config.toml
targets = ["instrument", "pitch class", "dynamics"]
num_classes = [20, 12, 3]
weight_standardization = false
kernel_size = 5
muon_scale = "match_rms_adamw"
lr = 0.0021
sam_rho = 0.1
epochs = 3.6
weight_decay = 0.4
adamw_weight_decay_other_params = 0
Rows from block 12, named by matrix and row number. Each number is 128 + 24 x the weight over its row's rms, rounded and kept within 0 to 255. All counts start at 0. Numbers have three digits each. After the name is the row's rms in percent of the matrix's.
# convs2: project pointwise conv (model.blocks.12.convs.2.weight, 200x800x1), inputs 700-799
convs2.65 097:160132158132132134136132136120141106118134120137145176092134125121133150080112123140095092105123129165080129133144080138137143178136136153133130128105069091115123121133159116111136148127153126141158134106144141114129151153139129142071125128123147131137120155141127146155083136152128120104129152137134
convs2.66 098:084093140151113134116124119127129140093127136128129109094124132127123090146126163149058168122130132158130129129143122114121168071121126077129140134102175235122100126119131134155135080128130145128160124151123102126131066176133081116127098128158127121158108154152124117142104070129112089076118130100137
convs2.67 104:117134163131089124125131122148124124131130129129159144129129149127132125080137047121134119145159136134157129127134119131109146125127120148121125123117149140121122124128084119186164136129131130142121128110117118118131156120124096144137137127117134130189122076134119161128092183127145169102112128133129
convs2.68 105:151151126145155135137130129118130122158125132128151137143128128145129146108158007077155182160140130137072129126109117124136074076145129155126094132140098124129143127123121121123123123127133120134108127168127129147132157134132090148122137131063112127058133122123128107165098137152131116204102142134118
convs2.69 099:122107079094175127125123134103141120143126135130092122151110107135139143131134178174120234129118129086137130119124133115128151055128112112126184126126145066125097122131120109130144145120085113104132136165130129117121121101146182140078157125122111127094132121126134119080155096124133186106146097129156
convs2.70 067:117114132136123132122116127135131099110141132125146064127111146132119123118139119126196128125097124124126131124133153160168086141116113151115144122134129142138155139136139126145159116137141118132123129114107149115135113074134137134171148125123119125122151141130137100163169172119123063095177089103148
convs2.71 103:142106134135141140126118128147130126147121121125107116124127136115114126142127091072131077133130128169129128137109092119119111113116132133141171136150130113127101121133110144116105127128110136137125127131129136107129162154125113124179116125132084126017122142132128079126095129131125130169147106118076
convs2.72 102:158123143122129132126127137152125134140131133142123131078133132152138138143146083132127169139131126110130128129151105147130171153141127128144102129126122115124108128118108138125129167126117138158131136107135128166127152128141171140091148128144145123229127159131138112101197094132131094124151075140115
convs2.73 102:130157121130152123133120123128119129142127135127107147133128134150141157168101145185162097147149143123117129125125127143127165164119136140155124120097119147133133123132123143172111123125116160129107132124113109137133084189116125136075095129133138134103128114126134153131076106134117123146113139141093
convs2.74 106:134143124154095128123122129167127130135131128130162139076129127132122130066099038161132166129147132198120127125163165130122143176137133107152129129104151132124118119124162125092129149123139113136097121134134127091124105135149118127098131128113161119000141070144122133135127123133114153143150132141082
convs2.75 102:112126126167125115121119121086136143168123165125178109131130136113123126113110170139167083170113113156138129125099117158147128144117138140123092140122148130129122124131151131116100127124149129136165129122129134138133134128117105108066157128151140129120192103131114069142128148097119154131122094120164
convs2.76 109:111108139150125129116122130110119114110133118127115119130141141104124115150124065106126159116138130145128126125123116121154140146122124154131117125142123183124102121117105139171122107125129133124139121116126115110125153136131127153113107128099138137097156125126127095172102159123134091163105121136131
convs2.77 100:133125135148123105127130134143134129125126124128116110087133127113126102173157152081178158137113124103112129131113119103117142177125126117131109123119147204127097126128122122086123134121127112125109115082131150119126156144148103139058136125134148134214110069115110058128100145109129147159146157135097
convs2.78 099:126073126149086129116124125153132136119129140132115131137129127136095134099134194133133166140131128129198127127174134104109189177134132124125133117137120093122137131132132126155128119121128128126121122165113151177128110094119161119131137122160160118075110091117137140147161106119132157121136050113153
convs2.79 108:118122115087095124137127119126131117115136135129108121118138158136132137112138096072131172133142125103115127125163155129114130132139131115125114133113191148128125124133146139130128133130133117153123134138122133116124111132133138148186079129066168124123127127127135108116200169136131095068126134123131
convs2.80 096:132126144143108139129117140149115134112129128120137145199129134134122123182113109163158145147125120123122126123156132114131146128113117086109108124126139129134139135134103120102143092128127110132144120127138116155131165047130109096104133129129114129041118095108116129149117131135142149198155107132133
convs2.81 102:131119140126158115116131124129123132140121132120110126095121116128100111138093162104128108148126125119090129126131136172128123141108130106118154131166128141124139123129120153125125110123133128123074123061133134199130110163135135122076144128143090130106137117121126123124145154135135074058111174120162
convs2.82 100:144128122171123135132134133121139132129128125127137121083129126138130120101134132149159089133125132166131129131129184126143134115109128135136141126122124161128109125129076133119136120134120127120129118135124138134131146208123124136158168126149090137206132097141110163143129209139124116131150101137129
convs2.83 100:136094122131149129112121123152137122132128125115146126124130103144132142127109070149114099133099132100141128128100120117153080157135131081128123119098121172118101131130178160173130070128102124132129126104117137135121066134145148134103082125116113122017141153123130094100159125110120145126133111145135
convs2.84 104:140102146086111135132130136134123130103134132125079098171130117108114169142138226150122134180124132131072130129084095158113121105128122084107151134139113158138109142136145136187115133129133123118088133114123131119131075150164123125113110137132132132081143166111134149116122100144136129112147196123112
convs2.85 106:119132121130160141137130135181139129138126100124154148113132127122127119141169128044160142135132133145133129132128169125148114119131133133135139125084137193128118136129148133132112144134126149125138132154132150118123126116137147131148132127135139130187128108115129152117101179118140126136149108132150
convs2.86 102:124151124138111132128124116109132121083129110111125123103119131117122130127115224084150187157109130118132129121102124126103143151123125088125142120146091121120144124135137136059116114123136126115151128156139152141128167127137144115121123124116121123115099085124119120121148103114114091114152148116152
convs2.87 057:081181121136165122113122112130114126108125113122181146136127106133128123163146081163132128128131129130169131126135150147117140124133128082132131126143139142114095122111117115136136136126135135127119125105138124088127161127098117160145110127173146113122117118122124145132108151129132070135146181143175
convs2.88 099:127105106111081133121110132078121126173125141130147139126125135123132129153137165169056188139134132101140129124121135077133128022140128127142112134145128229119125127133197111109139069129119120130134133113125140136126145057129089096116102128138088124082114200125123125107108165121124160150126145155111
convs2.89 105:116127129131086122135129122109130126115133122133117124138133123116132138134105086134115123148134130146124127131091150100118115113124133159121105131114114143132130123132200129169119126132124116127160137094129141139128080146137131122098101128145144123056118161121133117128131097121123103075106151120092
convs2.90 091:127190149119109144136137134161131131127134116137142154086119138139104092191138104132155142069149129152150130124088124085143164125161138177144099130139090115127142144134147117141131161131105125155053137134117132098132134141131149147183087128105144128129126098121141098130076106136137078156120108153139
convs2.91 100:133115122103118132116124124104125134093129121137129106099134142131138101143113154164149131127104134125113128120090103102120107123130131162123119123145164123124107128128147133147124147124147124138130132115139130099120190139127113143111121126127097125158125135131126180155066101117120142130111152114084
convs2.92 092:135113134131116131130141133151112133171124124132129076096125152139129137173131154157102074100121129143154126134138195140146128166142125154144148126116166083128140134137081139125128113137127148149156132125140119110132124191127099106086081132168110135122148097141142176113164118122139166128131183148111
convs2.93 101:157125130146102132125124126099113123167126144126102145106129141130133131073113089165092075125130119163128127125090152097110132155142129103137125135135127180120157128130131127157107138127142139124151123127122131083127133071114126140107140135150108127139127145124110110124154098126111144102139126124117
convs2.94 102:094100151110107126123124128101137126156122124129129133144117131104138143131114104186083107134136128098115127118098167135131106108137126118128135127167090059125136131128160126104149183131150099141107120145121133116126095080142130120104118123095173123124132141129122141134148165133129144134098118128141
convs2.95 103:121127158131163125139127125123120140158120122129109130120125144142123162127141132125127164119151132119108128135132122123135119156126140110130201130119112162122143124126092135195130152133145147144128124105127133134128076156123137110168157127099064129153140086109122162098120132114119119104156100123125
convs2.96 095:132138159152104131125126124133141122112121123111115138124133119121119122146131123148095144115123124135090127130099144160135113105115136101131155125146116098126117132138083168125122111128114124094136117091124135137131129145145096126079112130183126126035135113120117150136120114120097181118102166154145
convs2.97 105:150075114140151133134129131110130126115136128125156183174113132136137144146125157137094116134129133174151129132092139089123159092151130120136164125145087044130128133138168117115148150127129101126164135074140131133132176141135115146169085124104146134183127219113129078134058131120127114157120115113126
convs2.98 105:160130137136136133129126126152134117072137138138163125105125135114125120130119074179108115138121127127155127130140081151145144171117118107135109126132113088134144132141116133099123151126119121116066137178126155154136108114120101117144141131142157127131156164122131166129083120124135132100115121151130
convs2.99 098:138162144134058133122137136159129127114127136124146134142123116132120167096126072141150122149134129147142129132117132121138151127142137115129105128099134176128127139139066139135133130128118126141199135103137149139129117090138161107120105128105123139003138115139137130116128127137131089139100150137136
convs2.100 102:145162100116187140132129123134130125098126130121137145108124137126142109080144141156129092113119123137129128123095179132111113094132134162119093122164141197128138126128163123083146134125132136125093123114142152119130133122124149120132133119137118122081153029121121114134073145110135139094101107102096
convs2.101 088:130151144121133131118129127170124138140124112122123134121139152118127128138116129164105084095117132151089128126106121151110084108103131177149167133150177068117108125130127133170150145131130131107109132120134144125132164143114115122145105128095100129089119101122126145168083128116135129151131167143187
convs2.102 095:175115103102102138131126129155116128153118111127157134144139149113137119125125072168105092126117125100121127125125140099132157091122117114113103123147100095131145119114107150168121093123104119127096128078143095118129069097130132097117142126126163118116102112138123072153132149124118137171166111099164
convs2.103 107:106125175129123121122128129187109118092123140115122117156114133127112132105136034178100091105118128135171130126112168136115134155097139152130116124126097128120116126125131123146104132123166114135160116113133106128127128121142128132210148127114101123144120091123132126120074112116132119098095152101158
convs2.104 103:116132141148126121130138127141108124131125138127126086120125121119138112114132167060146136105128123101092126130103106119116112131143139172116141127109126147126124114123132104173138141133147152130104135129132112082126091141144161117182151131142086129222109097132130134097143120127129085099138161119139
convs2.105 105:117142142132150152136130136130143124164126137119147123154130120117132125123143043164152123121113133119086128133144126130121134140136122130135138133100124129121119130132138146117115103126138130115063141099139138117131172129131144135152134128153155133081139134125124140141167125137135135197124098112180
convs2.106 104:101145120125170134135121135112124148117123135132106127120109136144119140161129212184122204149132132113072127130115175106117116114108128100124135123103141154128112134130195134110138103123142126118138127111142139118130141143114130121070133129131192126158135141122129130141124126129113116097127121115095
convs2.107 101:112112114132165107132137125141128124121121130136107111113120146139136106081142048116143114104112122141092128127115162138121120136108137186124143133114144152127127119115095120147131118131114123120096120082138123144129140175141135137091132124176132128123089070120120092143105141126138084122158076131127
convs2.108 107:120165108110158141138129138183121128103122125138130138108135119134123118140133124171171095135151129145145128127159172114135134179122120118115137127128221096130117118127154120078160140122115130121110132137118121160129073161131143133165131128160092131093151067119125128125078080136118107159123130124127
convs2.109 097:109099157098113132122127132099129115159122123113149154149123134133137117122136167139130155144142132128094126126106189131110171126126127064140119125115178114124126123122124131086161131126149126122137127153124115150126120068105116099120082128110072126156127179134127093083207237127116085114123147132083
convs2.110 061:102108080145185144124128145095144114137148119118093089126142148098127155115176132138151121152122133077122127132120088157118127113121129162144121123202137136140100140125097152118154115124124140140135137166131130127128106083149155146189147121150143120148149111146137099115131128119133110149146172111090
convs2.111 099:110158145126100127135132127080136134125133151127084145129141152116137116195126107150064106117128131105133129134183105163114136077136135154124128127178119148132120126130128112109158128131134146137118147112135133107128079126151129124127134127149124138163110038119133096116161139126119109081128147123116
convs2.112 094:144124091154103137129130118146110131139126135119127109105122117117110128135143101132133112139128128061106126130135185092130142128135127115145128119123143131127140117130127132162138105125159102140161123139131110133125180122139171131164126126112163121100131111146122137115093082122098091095122056150109
convs2.113 096:147116139139160130133133125135128123156127118145149123100123149142113124105136134178109095126157123145092129126135148129156089154150129111134149139145113164126140137137196123098118112133157128131117127146135128110133135177102116114126156134110129129116136127133134092128149141142109172110165106139154
convs2.114 103:127124169093109134121132127088124129119121120124126139156121109134118113108123113057159154129139132117118127120126099083124147157120127068131102132104146100123132122123101128118149110127128133114155128141135123141127116132133106108083123127106109123228118093144131122146108165138129163166126114113094
convs2.115 102:122124148124103123117116126129138140141127124114114117101123132144141130178131145131125088160145126126168127125125138138130137155169135158143128125136138179125175127123141135121127133137120139140166124129126125177124100115123131135106157126125153123119129144128135137155158140129123064147122085142163
convs2.116 099:099140139075103134132130133178125132036121113130126130151137112139137097133133044148164174088152120155119129126136106135140186129138123064135132126103125078122106131119115125130135139127119157136170139157130136142125105136140147159117124116176189134151142123117138149147163153160146164125118105112114
convs2.117 100:132114102128145120124126127117125133134128135130130117123122130127131166095108138126154148130131122174157127129117114111135100149133138094117146127135186155117146123131142094127118166132142110112152122202128126124119133115124131125126131126104113124167155095130119117129115187116127141145101158149147
convs2.118 100:142118141118123126132127124105137127108134135128111121137126114130129120155126085140117114163141131098109130128100076124149085133122135149141151130093163231131151128134091128140141141130130122120123127089134133122130095115118116124164144131152121128117129086134124117145109188132153140125166102130114
convs2.119 106:125080152116128119117125127153131135153125123131141131125133128125127124124118153182101055150122125119096127131158160130140133158125132114131104132160150143125120121124092134166098118120136122125136129126131122139123191143112108117053084124115126119092128138102121120157124083116123188137130104120146
convs2.120 106:136110125126167122121122126194106126142121125140128142135134132126135116119129115131129165140118128150192127126135147109124148106118127165136126129132143144127126131125144138090096151123156138107153125102136109146126084197127127119036128122123111122114130091121127160121065111121105135192146175128082
convs2.121 094:110113140111128140130132131130122123130119094125119115157113128138141119158150077165150140175128136106129127124118119106109136173140118141112085128102101133118133120128149123116115138133157101115132133158135103149131093193116123118197085125126134126173127146131131138141115135124128141149131131118185
convs2.122 098:154161095115130119129143124167121114131134151136136097141115124117136127061131154145158122138108115123085127138111108125131132173108138106121152130102124091126131137119173150122117129117098147130140121140134129114130149170114115126137157129132076132095092112151127110157138139144137101136142204123122
convs2.123 101:132108144150120123123122126132120118099122150127116161107135151120117154096101108081146196122104132143150129128120116114160154167121115128126141118093103144131116117123152128162113111124126125117166120135121115134125083090128084131153086120186097128026114133119126116116186170126127137112131112137096
convs2.124 088:119124136165117135131131120198118106115122136119074097087141129133125107114172097131113131109106130122160127126141085120126162050127122158106151124148080192125153134127110103166106130125125162162138135179140106117128154147097144110127108128127145127156111170146128181138134057092126164167144180107080
convs2.125 098:155083182146182108130127126135118116142125124117136115141105125103104161139115117123067143117107128134148129124145132111135147108134121148118151120144105103124143122127182128141138143121091133090118130095135125132125166086106149109255131125074094105124136208100114120150088151111128126065107173083052
convs2.126 069:156090119119076130134124131065146145142125123130153106101132114137138138084125167158166102138118130084130125124163153143127189104135133112106121124135130111115113121128136135094149133122107120138154125074105138126133148113111115148179168125140120121130146169142138122121160115136121106174099120147155
convs2.127 098:108149096153089147125122125117123124115123116122113110156129122108138125137137092120146136145128124116095130126127109109151128147147125157139133127104093087126117127129109119139122122125148138118129127125118122084133094112154113129127165130094066128081135114147120113118140047116132129178127168124143
convs2.128 099:101121128137175139122117132138125127144133126112143093110155119106123171143130093185121137127113127138159128137136160114152071113140139050118099123138068119132105125136110130142117114134158123125169143104131125143132097092115122142139167131174137129176145122107122159133107127121126164155123059116107
convs2.129 098:120104150128071141135127133142131132169135122137155135133154142118130149148131109107150144147112130103134127125144167115134160145144129131116133124142079133128120133127155174143110149128116127143142138100126118123133130099103160134149173132136092126213138178133126185132161056096145119167136108129133
convs2.130 099:120131151116124130142136134128126131095135139131107155115123147140142104122138174106116104143159134103130127136154144168113144135150135134126096132159134116145135139131171138129137121132115137118175130135127131140135082115155135135147144131127100127118164165123142144138144099140137092158139168112107
convs2.131 040:120136063092163128129136131111134134165144116133119129170124125118127070094135117138135132107106134140114124125157111117121112081126145106116119127144164153137093145126115109104111121120101095137149134151118135157134128131117122119154162123138177132166130135139148075112176131136118125143112195133171
convs2.132 099:086133105115093127123129118130131126142131112121114144151130111124115145110106204093180159124134124119125128125108169117132103093152117136139116125082127108125120118128183110168078116133154119153123116142112119128129187130115141141120146126146137125136132112136138083119056072123123108107133139150098
convs2.133 098:100118124133139118127122135087128129126131127134118099116131127142112139208110133128060209136152127153090128130129102121165148149125119098103156132133152075134098117128066105134108112125134145140167138138128103155128061120146159110066180130135142125092147146123140147112182150134129125139128147143162
convs2.134 102:112122111119139136139122128152117137112127120123120124134129142141129139099142165130119100081142133139142127128144224147125123180136134189124177127158124109119142120127167144171111127125098123140123137142123119125126129133103131108164163128108129127102110153102126122135114080142131097168145096123052
convs2.135 098:151120131135107130134138120142130143144133119115157122117113124140131111201123111139081113134124128085151130134102142124135131122128119147130095133122120026132137126132147137150140103133092139130102139080126122146130116156137105122171119124123103128094137133131131094130093062120122105096127152105074
convs2.136 112:141142156128165139134128138115122142134126118137089129118137123131134114162137095072118117146148136119093128132137104121110120133107127171128151132138192157133128133135090134158150133124150142145132137093128127146132127137130125131094124127127149139045101168144129120138142135150133135159157137131091
convs2.137 100:131100137122084126128131120137123112191121117133139136112119134128137143145130169163116068139120124151072126125140094157118125143122117183130179123131077131130110131130126122128095120125134145125085126120136125068126199121134140123097162120120097122149140113133115121088144169119140110127093073129155
convs2.138 101:126121130132164140132119121111121130141130154123110125120130134129143147133119192125125154184127128124100127123126149131120138129103128089132146132167118136138123126139090133166144123131142134131138138142122137125134153103138134134120133124129142124145133123148131115136156149136128126132152140134113
convs2.139 107:102145149091128120129124128117129131087137139123130153125130148127146127091122171102122158087139132107123127133130061148124143129120131084134145132129113059135133132133153124143141155130125134123117137074116137122127132118136144143070166129149128122160096102160128128129133129158142097136155186149122
convs2.140 104:104136123113128112125133123099121126159119137120129124166114112132116131085138072114100136122113123112111126124123108142138124116105127150132122128114122127142111113127181121100131114129143137130084123138118123133133137110126135121143175132108124132207132146132133130134055117124119136158160171168140
convs2.141 103:165128139135164140136131132110134123109127126135116128104128120114118122093119101117122128116139128098131127125102078110116126086120123093127135127090128129142131132132112129077127081133117130115180129183112145114130079063119116122088145129118086131075116138121130114131205131147130154166119104119190
convs2.142 098:128108131171129122132146127088125119118124110137148119133130134126112123107123136147187181162137132127110127125113042160131119140173118074136119134089128154141108122124088115162113102126138137153106126086144107150133092152158137150102134136105134138106132179131127127117158108124131114040126174113024
convs2.143 118:120112166132111126130131129134140139154133124130125120114127126138133141123126067255133104108139131132120127131129143138123142104134128118130115130126126145138152134134135121118142111130126132151154138110124143143132171098129138144085164132155143135236138104132133170150137140135140135144076077129090
convs2.144 097:143130089129112131116116131178110131141129133128119079153112148127118131150133087090129087167112118174119127122130088112111084100138123161112126122125069157127118119116152119182108114123099132117178135095126107089125103124125110133133118129139139123129132027113125137146104124124130080192176094107155
convs2.145 101:109132102157115129135121124148134131143130109126136106147138126110142144124137129198087131137121130112141128126128124136137083185128124152145138136106097157126104121129097129122106109129142106144146134101118137107129133060125152130101110126152153123136125134112127124139150077117112126071149159121172
convs2.146 106:143120147161134127137136125128139141167126128133149130162128130135115164081113198099097033145120132125126128128130119129142146095140134098132136129124124139131142136135125119143137152129133128126120133121136149127136146152126122128169146130122173135075131140128126118147119134122127176035137149132138
convs2.147 101:131154152117155128110120124121139127148129134122105091134118120116155129079123130132140151137141128116105129132103127093114097134154118160127125129152167175112110133123094135139117112128114111132115115206121144127122080187127101125176188124102103115180133128132125121120081106099128118068124142112172
convs2.148 093:109125084134184105114133127156125113083123133133140117124122157134106154116136129115145149135100138103139129126194000115123132152120138113124076126104179121125110121122102094141183145133101121152145110147148107135123132089140148122083108128102148124110135147132127105151152161132105142121105096156125
convs2.149 107:122113167108130135125127132125131130169130105122109152134130109136132117105118048116129135126147124111141128120092133124120116161120124113114115131201174133125136118121106125088128120129131106147121134134130144126122092119139115114098119124129135124210122224139128163146114154131120109163124131112092
convs2.150 101:126126138129131129125124114101137125152138120128103118092130137148140125143122051120157149119128127119120127124128084127138145156110120185139134124097109107118140132142172132107120123129145142134170137133130120107129120148145135124180096133157099122102125125125128142144108119130120211159149207132120
convs2.151 106:150102113151160119131123127114119135115119129130133122108130119135128120189129143059128099125150125097092129131147140126135179136130127100125141129119100114129121134129094136127138165131143134131116124185131113127126126126141116141162172126143119124138136212131127165095138151139128165117105107113060
convs2.152 086:129132137070122136139141144192117132149129109118145136147142138110105139154160089206102190142140132144153128135110094148129161156113122130139114130070128175137129122131109127172125151133160144145136136055135141110124152088130100135136117131138130135083140145123132130090175153150139169108127207121163
convs2.153 094:111126130122126115127131127100136095112133115116126112164134113123117134182146106106147135114110132102120128126157114111129176153144137132118203126139165119127122133133169162151153130128147120136121122170128121101130134113133140145150162124124157134077120089138129122135091101140146112067128107135105
convs2.154 105:124126141148095146135130125108116126133126130120136106123122130122127160134153015151120133112132134156135129123120096119128125124130122164107127122119131154129123126131095140091132170132132154132083128107123119151129062174151121127107152131105162129056116101143125135138096116126130171143132082111127
convs2.155 087:135133137097129129147143130143126126117119134142164117156128141126109139128121111153160152109157122124168128131110121136133075150102132138122151127127177073133151120129111159129141132120116148134082137119140139126132129129133128116135087126128101146113137151139135066157087127123148132141141165147101
convs2.156 101:143105145124150125124135124154123125136130128126119127167124130129123117125143165160108119102143131160165128133096141126142102145130135128127112121152123041129125146135140128158117123129118117133099128143120119105133123098135126139109082129114166128178125160142139162139154112139134101081131127119085
convs2.157 104:114093126127185119123123116132132122141130136128124115161129125151118111074135200165104162138111131137146128125128172116117172143098127083135104121127089189136129129120153137122131107123106116124103122124099117134130141131119102122192163128150170128167126076130124104140097180110132111090144082153110
convs2.158 099:125131119126119127130126124150132137145134143134160129097140124142122133197114002146123118140142131104118129130086126131140084098135123104145109124153148129139118119119134141129107133124125114128128130083129134102127171109144140135113120130158135124110141133140136146150111111136120167147133146118160
convs2.159 106:138126136129092121133120128108122111125123128124149121108143125113123108149116041125161135104118127124153129127143120134123150158134135090124148131143095129129129133124081119100111107127161136130072129127116111113125145090119146129173128131151150129227130065143109152121144163125130153077113151125150
convs2.160 092:152068125117101113127128121111123116120128118132107122126115105127104125127132163167159103064145124139119128123149100172143190141143120160119121124149137143133131122118157134141140122132162143133091109136107106095126107182143107129091140122165141131103116156101125168139069175147111123116080118126136
convs2.161 101:114135110089155131122133122133125122089122131144082135126131123112122112137127102125205108078131122142144129126115155119130116117141124147125155135139143108122118127118139129135109169133132152123133135097143143131128173111145133120045138127121119129115142111124135108157104098129146146137107107130114
convs2.162 099:126106130139096140129126121116126113133126116127123120109128104121119125140102103102075183154106122146137126124098086137148099135110113126112142132169165080125099127132150145122102128123140122125108137100115136116131063150141114118209118123090068128166114099134122112124138121125123109142121079125164
convs2.163 096:121115106112146129138133141120149122122132122131109120123137094127111105106108126184156135074135136152151127130148167093102159111123133120143143125213167138142142144136166124123138106129138162132178126149128151130132164098132083119115116125142132138116112105139127100151096161104117213175162131151167
convs2.164 109:124119135151178137134125129113127123192130130133113117129135117127112118118153192194160117106135132160160128126182116148135189179120128116127155128126088095140105130131124149135134117130115133119149131116133135135136143095114095104115122129118176132199146146130130126162197027117122128193148082110131
convs2.165 113:142124128117181135137143136133132127149135137129134151113133138140134117169137240172163120139161127164138128131129152126131134151133138163131120132129098096133139138137125131125157144129154131132124136125135125139132137119132116136104122127114158137050117047135135134151065157134127123139145098136085
convs2.166 104:155140128125160116141135130154127137108134138132126130178146155124131131068166129155119068101153124106121127133134039146113099129113141164134118129144179066122119122129118124126154117132113137136133136077134121117126119120136146140127126133121096125135131154132119080154087120131156178164142192176188
convs2.167 097:101138134140104129120132133140138129160118118124126162145134119136133112150112154145157198135148126165114127135098151109139130135125130097122096122103111098121103127121098109107127137124109140105140129125110105115121122139155143121131122132032047129130119157141136141116122114139128134086114117126096
convs2.168 105:109125133134135121135125123165144134124136133140125110158137150136133137200154147117144063118143132101118126128085092125132091171137129091144157127133106098132128138130161123129140157131109117132183124125130150090128142131127136119172148124137158122121156099140124136168078122116124133104117128119107
convs2.169 103:123146125129103132115123120117132121139122145117127129144130115125137129123114060180091072109131122123112128127147139110129116178135127204117108122105095107126134125118158131142142131121138104127130127097133118119124074111121131124118132121145096122036120186150119123128127075111131115203137124102142
convs2.170 097:130159100154141123131138129131123129152132120128090098119144120115140119097166065138155114172154133119129130139103092094126133064106129137129144134110094115124129134127082144138126126135120147124111132096120112153132122126129135127105080131130088129130119109116142121111116127106113163104107144098182
convs2.171 103:129111104100116141122122137144153109121127142139129137097121120109117128131094061147164216146157121122107129135127136113112102074139123059120139130091152168119126125133123119168150112132124129120141126144133160142128175091136120128046109130095122127154138149119110124134135149123121113190130157134127
convs2.172 107:129131142088152121135132128105139131118132117129095111127127127137116150165139084041080161151115123095104129126102057145130134173146125163133179129151134168136135129136059129126133136128084151138115132115123143110135175087136087132079110129108130131181132092136128071143088141132141068133087086130195
convs2.173 097:100125115124113134117119122107137134161129112140137147152130139120157155116119069118111096124126125124058127126121016110138185144137130118135108116099118142127127124129104137148150140123120125106101123134131124118125180086110141124156162125104163127185141157125131144153127176111129122189144047136121
convs2.174 102:158148090131169143121131137103129134122132138122145112116133140139132106141132104106172105116128118191153129118175110118133189097097118080128174133115149122121131131119105126095125115123104123129114121141118121101122148118125113136033116120083097126149123144129118130163126117140121105187135079116076
convs2.175 102:108126142148099124119117122121143132157126131128107114139109143122136101140136185114122166127119127154075127131127137126118082100131134163125139119082118114135131139124107130160152119130108122115145124138131144162126083156128130128088127130052094123142121144137125075140091157130125098093120145110119
convs2.176 094:146155102094155115114127132135110116139129110106146138137140106107124108144099080163108203141126134132132129132132113122137107108138133099105089125131054169124147119121166135167136102125099128119170111128120131106127164153130112137184061131077185125119127088143118140105076059122116169113092149116049
convs2.177 111:129111120128095130134136143129146124111127136139164130118128128119123119158128069136114151107121141170148126139144128163123120148144147118113127127060069145132145143137145130183164132124101125130148138171133141110130188240128127143054145132151096139071107095136133131122085110141140127140136108136017
convs2.178 107:129133148129137132117119122148125132149128145132121110184129132136122171162130035166082103095111128150074129135172131098112173106134135167126121125104170152121134128125093124132134121130134131109127136136118130144126131154117104122189119128156099126019122185122129139153137116126116137089116126118119
convs2.179 100:132120133139107112138138136120126124143142115129110112117124133120153109163110149128081116132148125130107127129135082121135132112131135144120137128086173057126127137129101105156148138128120126138114128107131154126128152067123150137184120131146135134046119101139125089125229172131141129151091169142147
convs2.180 100:149154115125158121140109117166120129142129135128149136159124146113123172124108090122145076097116130139111127131110177128128085109130118081122113123122138172133133120140099094133144126125114126132115130093125124095133062134131113137143110133114094123117146170158127126154119141133120024074097087121115
convs2.181 106:124128096146154133129127129113132126128123129126127130110157127118132131160149123090140178109109120076193129127152130147150126192128128123121137127168111106130123122138130149101120118131109124133184125076123143146128193133135134116039137124107129128131140167136131150147106211131138185139167130154152
convs2.182 101:122112102123172135132147135114126119137129143126080131115126131116134110102129140157095161140107123152142129126125136103111111118133131092121143121119146104142100141127096122108128145126112119145160129107127115118126227088089140114167128125148112135097105122117126168137220180121121107089158099152049
convs2.183 097:135173153120113137139132130066137141141130134135109142103140139114142111223120123142139150121128131087134127129103097124116154157110144187116133131109146123127117133138160121116129098127120140135180143127134146189133121119122087143124103125111171139114124147138140101155162102137115135116181165132102
convs2.184 107:143132129089122130124127128132132130134128117132129129142120124145130106115142065177104144131118130162133128124105140122114103138162125160127154128123076129134141126118097117161102099123130120117143122085136122120126113172128118109096128126111145129153107144126124103094110185127122128142175130126109
convs2.185 105:136137125147034131140132130146125139131130130136118130096119109143128131143159165100050103089148134113132130130131132149130130138119140131127143129096186084132142135131108127148151109129112137140162127195130132127133183153145128144086106126115134128144121138130128119145086176147140097162132095141108
convs2.186 101:127153094128067129131132124126121123125126119123167133109127124117141148146118085183141177114127118102115130121172092147120186098153132105127158125166079103125137134122155145111125144132132154126140123106122124168122138110134089126151167127150101130167128117118134149151111124124138156158126125124104
convs2.187 105:139124164128097118118129124118137147089124148136134129114126128103161099110146158141173138105118122142088126129131094137119124062133121132113124138107089099122115111119136142167082110125119114157155120205132132130122154104124111121113134132110069122142115106131128148083117108133111143165147135129091
convs2.188 102:112104129139069121126130119149107121176128107116124122132136136123143127143108154180071109169134126115107127126110162157110142178120121032125083120109091149129106118127135120149122125129130103148105126094119108153127104177141140116143157122126120107132139143117121155127077135123125108099104104106202
convs2.189 106:140110174116094127124125127113132127108127134128139139132122122128129147110125084179143170119136131124093128134140127138133154176115130100134119133119188192121120131125147117108133138124140133127091136101135130093133124108135142122152122133072193128152136136115131143117124157131120118061127125118214
convs2.190 100:144138135133182122125128128111125128105131129123138160085113117126136114133174093066246119102102131106145127131138147139149173098131123139120092125074152171121121119117131117104130160128114145151128109078134116138122134179123104137090128126122099121131120086124121109136077090123142145101108127148156
convs2.191 100:115114135162152143120122126098119125135119129129094132159132133143129117147142130195129218175135132157161128122122108101136110124103128080131122127172124117122107118118177129138149141124133144146095134149138134121133136206105137100169135129105196124177133152140127146107105159109130086174097063118110
convs2.192 099:151118118127162138127123126131126107146131121108146138068135112116138101121140185180136096110112128113177128129167146115136145122113107141112110126098147080142122139126110119133120137135129122117119118102132128093137143156088128114110070127147110132058129076135119166131100131117122138070136101123052
convs2.193 101:136146142137108111139119128129135127167123116139160137130125130145109163128118128145127101145140124134150127136158140123139201126120125211130143126121095116127147131134169103167140104130140102139114119179142124118128092105112112116132115134166130129101136176132124088148112086123118180122123111146182
convs2.194 100:122099106115182118125124123145128137075146153129136155091121124148127121162142132145092116130117127134132129134056117141122068125125133142150142127120116085136122132124131138150148144129128109118149121148132122137132132120130127121145140129121111125101130171119142136120078087141142128068164208148107
convs2.195 098:116137125111110122132136138109157118153119101116116157104134135130134129091104157204144106103155120117125128135092114164123113134115124134121127130179134188128109133126140133173124143124095134110134131163136146129132176099133134126129145131158129129206154084133119100119079113145126087125145158128137